From a checkpoint of a small model that answers yes/no questions on an image's attributes: encoder arch densenet, 195000 training examples.
Rows from block 16 of the image encoder of a small model that answers yes/no questions on an image's attributes, named by matrix and row number. Rows with one number belong to one channel. Each number is 128 + 24 x the weight over its row's rms, rounded and kept within 0 to 255. All counts start at 0. Numbers have three digits each.
After each channel's rows are labels from the 100 images, of 14976, where the channel reaches its highest value: "strongest on" is what is common among them. Only what is clearly more common there than usual is listed. The data: rendered made-up planets. In brackets: how many of the 100.
# conv1: bottleneck pointwise conv (encoder.blocks.17.conv1.weight, 64x224x1x1), inputs 0-223
# conv2: growth 3x3 conv (encoder.blocks.17.conv2.weight, 16x64x3x3, transposed), outputs 0-15, a 3x3 kernel for each

conv1.22:130130111126166153140128103131175114115132107144138136153143122104130158145124114094141115116080099096116127215129173111080112153165127136167142077137132141153180109122121130136117205125115126144147117149104116132113139105178138122133110128102109131142107123143138131104118131122137115146117105122103142134137110125108127109148164126122114173126139149139130155115099122113117127119147158122115124110098162115168149104142172062165147140122143173107134130154088157163151160166115109156089130109141126121129110052119132119159138131128131082108136166200115097080112174138093151144110140131129113125117121123167166121148115135136160164122151096166105154144131134144131103137139
conv2.22:152140103166124125110120135121161202161117112140112091152114125178103134118118138084135096146177080150146118119075138144123106109100140115128121118116124127113181142142122148143161073108121116094120119129125109089100077140098136145102126144157087110105115147075175144119129140136125082166141107100134175129107142122149125125145135149155080154113143115127167102108115120143104134149120157126130150090124128161128148117098153120109119
strongest on: polar caps (100); lava world (45); desert world (38)

conv1.56:112128172151121151121098095090114164120095121137123105111132114102107160106128146122129131133092169123150135126138161117146168162118125158154100109121127121109136113147117154135150155191115113138125099131094114182125112128109134158122142092108156150174142156104108116114112114140159122158105127098113142113157118120129131144155150119141135189129116072151161126126159146184097094134184081095128155131153120106145116125129089169124132135104144114108146103129126117119102104092140107145134159154118141123117112131143134085132110144128140135123164110119159082178170121128117112138114183127215171119141112119082164135121144127092125097145121094148091103136139105108090158150136
conv2.56:105125085111123125111207131147112155110107153105149179074114071162135116133128144123118132117092118142182123150113136141120127115129116130186100108128095129114173118110139118151115116125098155124139125117113117127170141084131105143108111114153103157100136106103133127105119131122111141161137146159110147131076138136117138114117116132139128098153104109128125066090129169107137152201144085106076127111155114128128130113147102140139110
strongest on: polar caps (100); glowing rim (67); desert world (45)

conv1.47:116104119192108121153141162145089154104110081115153156110107139165136161121152103114124096169119089128163143152143168136102087128138114112136099105131116118145139162145161083094144133121124167133152140102158117110138148101123168121134104149132133154107127134102150135140120142089117146100100168142132154168186108104146166147134125135120113134151126181092077099104107143093106157120103157131113096128078100138183121171131154172174136118069111125095162124120136134139106135115126118121112180128128123121112128120146144144112137143122134112125090150154160131142121138104172117119129163130120165136126115175159146112140124119170120144085093097106137125105129110157134142155084
conv2.47:171070125117138129210126081129179105139127130131111116140144128199163089123119098102168117116120112142134109177117138112125122144097139073160172155112129131107180169083101122112123176134105119133187141119122131138108123144139143113120115156161095112131163147139132133100126124116132081124121088137159116125135139133135122095135163180099121096116141141117106125132110145138101130142126149121128117123116127165136126121118112122128157
strongest on: polar caps (61)

conv1.33:186093135126112124095137117138103119118114170140150119168078136105143125138092092159169118124107151122107169109094163114103130163106096182119139147109168144134126140110105075148122162094095084102073156104149128144139124091103107139137145160123070117142143165097115106124123145136158135151109122082130152125115143133141119133123121148153110106090102104158162150106104122149151130080154144153157152147175181099093143124160133125103107134139136104124155160165101137119140110106103108092150113104137205141130134128078109109121099136108111122088119136137151107096105108142106098124147133134138113099116121117125118098133133136145154123120106125111085153113166120155118111117126
conv2.33:113167095114152109081153117123127151129097126135106133107113148127160130095178132108139139131168100156112120171097082142124109119145122122117131144116167130134143142181103079124122129128177108175141118121130128149164104122107134107120107204154139134118119133139111117115141125121137115108122093143177075153137080164109145177126098106131157118119158147187136129129138109127114126136167108118123121143087135147136155136097104150138075
strongest on: cloud-covered world (53)

conv1.1:161146105120140125125139123150139139091112120123162147129129125118138110163123139148122172132102129163174138103100165131101148121130110112153084148150144111139132107163121161079112106146142075123125110149138112102139162125128088147179129144147074115153130150127134099130154114143104110122085168187092130131144133117122124130127108161080135075110135129097105187142112121152105126101145128159125158156149099153128179124136110122164112165132176118165145156143138157140133107123149140123132131164119094116120150099109112115116153127180147133126133100123134125153128122146141119125096081112093090099142108122189136143173147132102128106116121090145193110170141197117113129137118
conv2.1:082146152103131177138107175135120125148142125157088110110151106124169125199127114110126095088162133097100117108099072121118146125151112126094136129146121127176086133128129165141110141135114111176128095137104097166137087111107112153120108155115115089119114118104120127128151165149094113164122076138128161110123135136077130148137161166143116122163134116119106105138104138124122134137136105134101106114194119142129160159118133102108131
strongest on: polar caps (79); desert world (46)

conv1.43:116101162189111126126118133156124157079133112152172109130109125130116135138138116106168168118083122122106129109134133142129146126139137118138103080108110161115145153152139152124139156173114153144102138136132142064124131109129150099073119090128104155126122126129143126185123087125108123136164114128106074124161125099111179120099152131138124098121132171118095143133178095111125118113098141124145083119131122124137121123146139121158134132101143125088101151102139133150096178069104136095130179108108141128125133137116160177099151087119113113113094138131136146155087068095139115125106128123144119093098143160141109120122085138149120094126143103073115168147146101147121172128097
conv2.43:188099090151115111166124106141088131141110119119109142146141104126102153135092087112165118129117120096120116148112184091105172147106076107129130113121142156145114114110108106117102122113129136181126098090086136140147134130152099113109127121123098115167149124104124134098156143138122075115142108105190099086146131093182104134128104143152115136122141166114120118143128127128103093105109148120167147081101102118122139113140116105086125
strongest on: glowing rim (100); desert world (36)

conv1.63:108134107101121127123114113130125124128140113135144133151163112111164195120090159122141114142127125144087111111112082130107135206098066113153128127161121137187113125114107102120138139120110115127115167142118134124120121181130118127165118130177124123084132107138130129128170136131164177135147111142117124143175096127106128153114106096113142066154115160109118094163086145092132114108081094135123089129125144138155142127110139107100098160133148126116102151120100089118134163136117155154103109100117136128139147121161142107115110070108146120138090118110100179106147128143100143104136098120110112157167141112182117136131149152117145093157176125098162145174141139148150131104127
conv2.63:114141144119109115086133102138135115182116091148147085094111099120126140124114156141112100107143160119128143119092149100119129102105164160121094122156121130096110081127105122106143118110132120131148124101135179134117136082162091089116154134118181117110137108144114111110179123117116114145124104158137188125136121137114108166133106090143141144115132109133121139211130111094136129133154154116158107130152090143113169121151135178105175
strongest on: polar caps (100); desert world (41)

conv1.59:118126136160143156140121136095125127108126130162120141137094125136147179089149195170137114095107136112168127189165122100177140129148111137167116144120116155100164123135143168138137115155116134172152118156099108136135092123120136072119117118136143142079122130129143172147095151123094112093119097105095120088101152140119175094152162116089135136126151175144130112138147149126210111115118126145106148129123137141122113094065178105157127113150101121141117142115126115141096136117124130138124113089073086107139090080157145120112128099109107162104108141112146134121116103103115109177126137137100128109120098088092135110127138116154120163116140132128114101141139118135119099103124
conv2.59:151145058144126140125116121112133129112123172126157103152139134154109131083090139130140132151135103164113118126152098177123189126119117113161135131098106105142146114142138148133153161115105155073154160108127152109118120125134134128126124140154128125136150098147145114147145137152083136131163165141172149088131178112146199138181132140107100155129155140111125109150100150159091068142118128135132138163113112166171155139109143122125134
strongest on: glowing rim (88); polar caps (71)

conv1.52:150145141050128096142105166114109133119107141115130082092171163146115143111094125137123118113114122140069128109119118119128142183143130120084137134120129093137141121158114120119091133130125132113122124149145060171110131149127113113167113127121109136103129117114103136144133114119069143145111110097123110092134078095187104127170133097134157114151101149138138094117131144149110108136121146143161110147119153076129154097188171142143111143126118130129127128124126148070151122125144109115122146155143149150107105157164133099126134100150119127099133137186111139163174107074174112146139119129137138124115113100143147069110132114125154116140104087147123152110128160191149116104128
conv2.52:101125130110163124119106134149126120162152120183093140110149120134138119181139114119106143130127100123095121105116145155113142126137110152111101145139147115090187129135134173147099085130151131115199178137142113113134113121100121156158165117105139124100132162109146143128150107136163149074097094144150080129137111161104090090111077155127125128144100084157108118085106152107123129160112115101148139166147148116143122128146137168119130
strongest on: polar caps (63)

conv1.41:128152108137156142152118127103110209130123154144124131113098152158152152125184178123128131189140154161145090143124135138129126147131121138161119138144124106153123091125140121127131139161160142149166138133137183139137122113127144124087108133133169113149113154182127094136131167165152127150100137123122101097141162104178137143196112100122101092100116112118116112141102161134074131147082122118112112129119087100137127133127121113075118109150089161142169109149099129161116144117137150153134128088126164135120154108125122145124095147183123154126129106149118099139113111116106160122109104128101101101130158152148112137147134113142130114110108104149109146179090096090131160184152
conv2.41:131127126075151141144116123152120117145106125091149140165113123124156138123087149132124103102103147103148130139124129132126122094106147181155087119090097117160142100127114115113112171128081116140084105118157088135133133068164136146063161126076110127116110165116147127127135115193114113148127143139139121127124184094129094139146123137112141124117142127135120111140154133115126105112133096154122115100182170165117150178116128168154138
strongest on: polar caps (91); gibbous (57)

conv1.45:120097108118135086128108147134107144131115081157149144144143141109102137116143129116146103127150141141185171108151112133093165086133088101100106083118080109150121169122149093116114153130159176130161133116130167158094180138094151166104121120108150169092107112106153107148118149157146117132136103137101173156118145156126180121111123107091144118159135086120121115126154113096115113116155128110097161151143130158097095156125171148107165138130116150117171125095106157155172151127091125146113162129081110168114131141187133133156128134135150139134142150119153125124141113122147108116133126114131166129138126146088131109141139099092115138087145087126110140080131100138168124088137
conv2.45:153105141152116109158148089133137182091091146113093164139122117106121095117164168095096155128136169150118132127132139110137114123132145098127135107145093103105139139130123104095111157137125112114119153123099155154115145114113109065110167138177111096135149160124162114118125110111108142117122107149187130060130171124087160123104126132090140122130150128096161112107104132150084119117098121156115114126167095149141117132147129131159178
strongest on: glowing rim (100)

conv1.44:088170110114119116161107167132111133111139092149151156127168165158131151153149155142093122140117126163154128114110203087118161117143125105132168117114129153179182131165102133128169136163093132139136119183151153114121132098128143147118115118154142152132137137140114156160145168147139154110138123132167133132146129124144139156094150097076079116107152133140099096124147086170118168152111151114120134152102099175148136118178102124162111106157103140124120157107112158180113110101135142153128099132125165110131118067106138127109110114144127145130103156097166120086112120120168153125128102142145129126124143116135180140108128114148138117124117123154126131169097134098091141098160
conv2.44:140132149101143117161153090197134105163085076121105101144137092178162107142093125120143119102131130110148102128122112163117135126126131110153131114070107125146111125155095134121129163126116084153145133155134149158143112111138107100129140139121133153100129116108139139133098172135061081194125154111133110124140134133133085137133126163116125109116109104113107114183116132106125136129099110122117151117174121141100169140123172171123141
strongest on: glowing rim (74)

conv1.20:146120115140153115121087161130127116158129115110136124097089093101127179137151126121100195089112113188151120141110097121107103134082134125131127107138110121115105110143151161113151133126127111135106141059119134102130115097170124130127129132199107122136148138159111115168150140110083138112102137105105154108144124121091150126137098126078121132173080136138091140157114080137139113169152159156109084101118136100137136146097130128118158122126130164087151149110116111106139145155107118113119118150111096148129152156115172100084132145076140152124112151109106103120103151100130133131138142123075135133127138110204123108121131178119097117108134124142178102147102136104131138116108
conv2.20:140147130082146125129137102105164114134142118166142088119183144124155152120132140125143160108114094136147157131089082134151146135170158121119141152125154136156147143151123124114126123127143149134181134083089091121131093137090150128152093131120146125142136152103128100157139122132109120146093094139183154065133153119120162168135125138124086128101127067135118113172122103131065139147121129110142138172162091144149135153122151104127104
strongest on: glowing rim (100); polar caps (99); desert world (32)

conv1.34:134115125093147130127136101111150110148165112117112082138165148119131138111125138116128142113187124133123156079131170139118191158090088148087196095135104090148135107102109141107111180155137129123196119179170126151089136132131113126140141119134149133125133123061103097135157090131148123115099109169084130120134123149165124166124080118117097118152124130148113102173152156175105137142157133092155145135123089125125120104142152128132129132123139144150139085093144123121170151150159142114111134160125156155112151129108105149156111142145127123162131145124108089164144134112128131112166133135143151131097106129113123155117119096116147137137163130124174165115168148132155091156144
conv2.34:105161129136105113130107134133119203142082097118100141119131130103157109091102131098141115097154119114178086129154142119148115127130126133108074154158124135134124135117122106137123123151121122128112134134123132162163211106161104087159110118124122128128137162146090102139165169135115139129120163095095114075114141143118110119122137097125132126098088144093152164114142152140089119142135109115125117139119095162136199132132164115149160
strongest on: polar caps (100); desert world (65)

conv1.32:110099112129106135160133141123107105130116137123153126155105085123123166095123111097101092101123112145180170109131111108102160158140171127142140080143124118105130137141102152115098122142134157140099149105114133152129169142125148123155156109100137151135126102202127110186117096140115142082151147140105174121113111126137121095117146120150118130132112126190115115096109120117186142157118139111115142151131079106136139146094136129123165153161124162097159126112115113104138209113115095145119148111168123145147146110149127110132135182147144119171130110098101080166108108145121139132121107093108137158181118142139134134133102129155132114152170123091117117079099116114149113097167
conv2.32:128134123173152122098128125092141070089107087141167126119079107137159135126142115141154134078123122108129175138078127143111122182144137113126158118098146103119165118130126123128138138109103133115158164104103124149137135134107132128129094153118078107108146110119123142169106145089138141156102129137150175101160135068080188133124103137114165093121102133156128106115113116151137097111101124129134140158157149126121108114127093145172158
strongest on: glowing rim (100)

conv1.14:107111128120126161094119147147124139096140087133112079106084117121150124177145156120146140146130140136129130123120093128133082118111101144141106138143113114133178161112148149109109085121134107139098139129151171117146123132094151079084146183143116156146139092120128151160119092149122066111121124178169130131154124168136125125097093131106176129168105145152134131153108111146144110112144124147104166148137128157105137114154135140136133114121118160108117166124122117120100134097115121121111141122149095123121148139113094134134188131124091173120089115113105151182144110127126174174112143127168091108109136150130148154143107130082139096113124150130205124128187069122122128113125
conv2.14:119101123142140130114147151130126036154134175094135083084115099130100167134138157102111108116128130156104155109126114124089116131145134137157140146163117117112098131112107122148106122117129131116124133126113090128127121097124143126112105089155098163164178124116093128105138124173101116104147113134189080094149124140127125133099151095133132149088100175101109123151110099126158144134135094113109136101116111143142133142182132070140119
strongest on: polar caps (100); desert world (44)

conv1.51:095076104150138117131141112096111141100127105136141102111122097152089149144118139145170134135133139130178140126124128165128127118112107134108116117109128188111073123113099144113131104111149114151114101116113115138093131110092126122094161126147096084150112170137139143146114100159167102132149148144109121067116150104135179094151151097119131184124105197156129131170105083116118117082137146128134147113110114134128103084069130186101120137133136154119144121124121125144160116152105104110118123124171119110158128122153121152111140130126110142102142128104138121150122101105099163161123159159094087121122080150097110139172174089153115134145124123133092134121136098093138151086096
conv2.51:138137095133122151127134118143138135120145150118169128134149144100089141125130119106109118093119153132155130152204131133175130119079129120176101091130114122131105081148122118133141130150126140120110152118101153156117181143152123101082140095105081097152149153160109146115114133146119135114114132114156161083144125124146157196145105096105128132137185125117096136153076088122126151109146141152162111129081105112125121120132109091113093
strongest on: glowing rim (100); desert world (49)

conv1.49:108118154137129101156121139133103114107138167148124123123138086121091133106097114141152187134115131120138140138108114123120117141123103117132160118128145138166132131108132157160149168106125183091142118110089153137128135124137126088211108154144161123175094160105127151132119138110137137128141084165087149168135141144137121138115127170143130103153161126072106130111138111158153126189097133097098125099138126133098082162105117169129088145138132085149099146151140119128134133154110108103117140144150135090139123181164192118115087151139097148068132138155156146170166158125124134177144132105146118145123112125083169126108162135129116154123109103136128128129145110104139119123162
conv2.49:143163127127084168095208106104112125087143123129147119148183097112162129124101099144132145127077115118131157091156140150116130128119132126082123142171104119137102141136119108118109106139130201141120142107115136122096120122134108070153099097165138136105150129119156134160121136147111137120130111095081134137159128135144128099124150122133118157120138155108117115105158137131099124154112132144115152080146079106120183101152174144142129
strongest on: glowing rim (100)

conv1.26:122163106137095138110148152128092076102115142165117134128136122089140132132148158126149150075132095124154161140114126108101129103117074088124138091128111090118133121113128140105123101173094109192097109103128161157120095133145161107137101153119113114123130187145123151138114135134139126115132110118134157100074112146168113099112125171124149153161140132107146071094149126105116120122095091119128105144125091092142082167114137120151130109150125081124138100124130145125140116103153127111132139152168153082117114135118126087156144166099141109127156101074130121123145121159103125169091097135154148116142140121094140094085155123161110109167178133145098128072121119119132119134153
conv2.26:125172135135148154100184093135126152128078130157136146118115122103083174184128134102122121112106122126057180126107129176144168130163128126133176147119107117123156144119103115134107145158133139090105149133148152147097103197131137146083142115149129128117145094139154097108123124166122146102108117140106133128160136131131171110137184125136156121130149117127121132111155092146132140124109128132161144116147102151139151126170129085112143
strongest on: glowing rim (100); polar caps (65)

conv1.2:166115152122148122142140156125085060185139152143109130116162167105172124098139180099104128130153146131131145098080143113095137112158102134145105115189158119137122114110111135121117097140142126158097122124140149123131152137117145116117144133142110131137128153142117151077109109174130126121124143100138112138155117173139146081116106168106141113103135115110137105109141085142157117107149132102122170102168063173105071098134109152144138152134108183107109129111107128105118086155129108143118127104118098063123094116104126120129135146100131121116104125114128141182107162118166083133130154131168130120130166105117138102107129173138110118133139138138121126121117108081107161125085
conv2.2:114130174108132134099083112142086143131125093141125134097151114111139098141132153114110131153122166142150101120138138110145151140159115126118114157127087173119106149141098116118111107085136119110130120120153095143162117107115134181127151156110086157163146115137176112145149154149118142157174073090142121109142099120100152139095175091142143095116090146133052127093121127139180107129150073129128155110132122125105138143123119138116132
strongest on: polar caps (78)

conv1.38:101130134132110125117123093149100194118175122138091071131139105107107094111107136126155164091084141135151111127108121119130155119106123137137130160104106153131099164143130129085157155164087126110106089149134120112131165084111162121176107118152101130136135148148139147157142164146146159136134101119119170113122081147114147102118140153146142138162095108161117083113174124117144160163102122108124089127108111107102144153110145158114122130152152070119139104128131149117130127101090135127108159134128130120108128122148105137104164165118139099161076141121109114135138128124112134194127155093144159159125099128089130093103101150138111098170121104148101129161171163123119075111151
conv2.38:126134098147138142152207105114128113119086139151094105076146096104138111150094107115145133105097108092112096144120129166117154141123098085116137128159103098094144145131087099090102146108140150140148117087062143154146106142119120122148108085124123142104101110155141119137131126115122134112091126128152141106126195119133187119119116151134136123158117082102150107134151145131131094131131110157120174120101129130130159139145157118134165
strongest on: glowing rim (100); polar caps (99)

conv1.42:106120154156146131137116165129174100126118117107130117121137116131151140150175132147181106166107160130133132106126146122066121077157129158118186117098163132114110123140146092136115100112104122126127105128099103103113109165118113110090197098137129091111109146139128119115170135125117120081116160105129105141120123173101107099135120128102182136115158148123089108097123096152117123117125121125151119130133120129055081151147182120129109120132113126132134120166187115155137097079158148134134146097158158095135089106077106116129178112103105140151124126124114119113130153124181165099106126128145096120097127121118107151091121109135132115122142111159100169096158121129119143140142
conv2.42:103100152133136151130136148021145160141144120111062163154121182123087137154110102115113132122114132096143117122114159103148112127130110127155146132103127140115163137104127106121142143096101080138111118110101099119137130105130105110134123158117145140128150096110099148126098134110103121103165136125089126173143129116136112127112134133105095128113128171118109109153141126207133079121133079123126092131100157127103130126159133089115128
strongest on: polar caps (97)

conv1.35:141103129129172103134134136109109132134153152129136121149122131148121136103092135149158149107109144114104103134146130123102134133120146101152094099107163083093160117125150196127128107108091125161106128127142115152104114130113131083183112156122115127178148172126097130134131176156090141130167092137120145126140109121097130129152125168204148154165138167137122149119119154108112141119141112155126165143168119129101129128173119148111162141148102129114116116118101113138160111109090165116127108159153152164118154143169123114102088152114072092133141134063116091112099094132162137131195144119164144105155128161152150142151146126158141103164164133116119122101151115110153107118143
conv2.35:075138150124142114105164121096119090148117140145167107131093119142101125138128131139179164119088105099141124111141120157115129150150154150109142174135113112105190163165087129106106113131164180130132141101099133152121152124113131109105084186155122127119154156155108123128100106130149134110102153101125153138134134114131143177145113092090131163088121130143136113082158114119103121165146148149120170110076125149128130130111160110130097
strongest on: glowing rim (100)

conv1.8:107109086156108139130173090091089129145171126109131124101159156153115147111135108118083148128153142152143141118129094148093155116104107126165143130138122136106148073092083214133090137085131154074129096149086125112085160121080116115154131106101158132143105088144157129115130052144086148116134127103150144139136087141143134109128155124180168178133120131153110112143134133142115118117120107123136164117130136103135119150147083146098143134097121113099139160092106123149113119104175123090154132112152130134162141116150137107103124139122127129125126088116120123168147126120107099122123131106168085085138109129122117128161098144106160097157148128127134125145121167124122136121123
conv2.8:087105094120136086113109132122121130138151118109154130121093130147107123144126102135152151142121134138135145158150141168144106118111105152110098120117111121113154116088107094121125113172149147074150109128095131159085140122089146080149142058087133078124125155128146152101148124140145157100139115102166145116120131103110141120079116129144176115091124132161116104110114125120158092126141100185103090162118114123093168115176122126111153
strongest on: glowing rim (100)

conv1.5:110143112161119128165130129145136108098131087143150118104108098156136135111151103154109132147125128178175136136160069175097132168163116122157104113104133145092131167136150144134113127108140120141084121145146121179128176134127094138110163126132125121165142115173129117165160163124163144130137115131124139080177175123122106136122171120148116109108146117111097150147136137107131150106132157156112112171114075151110165080139111113149140088133113149096141138173137152120120120132151103158104104122122137124148138130181121095113140134139134146143108121094115185174207101118119114111140166131167084155133091111152132109124128149103110128142150108138165117118151148150111105110122
conv2.5:085107122128128126106162153117141082164163120125119123118121106133137112138133155159082139113130116118171104130105132150103104100115091120107080148159150141102098122119137113105116141111146103114145114114131180131126169178150065093135155092087095117128115136135111144099173116104079092145136084113156150103149115125119129133120125154144130158168128133100069090147102151121170089118123116107145116124170134110124117169130106145135112
strongest on: polar caps (100); glowing rim (90); desert world (47)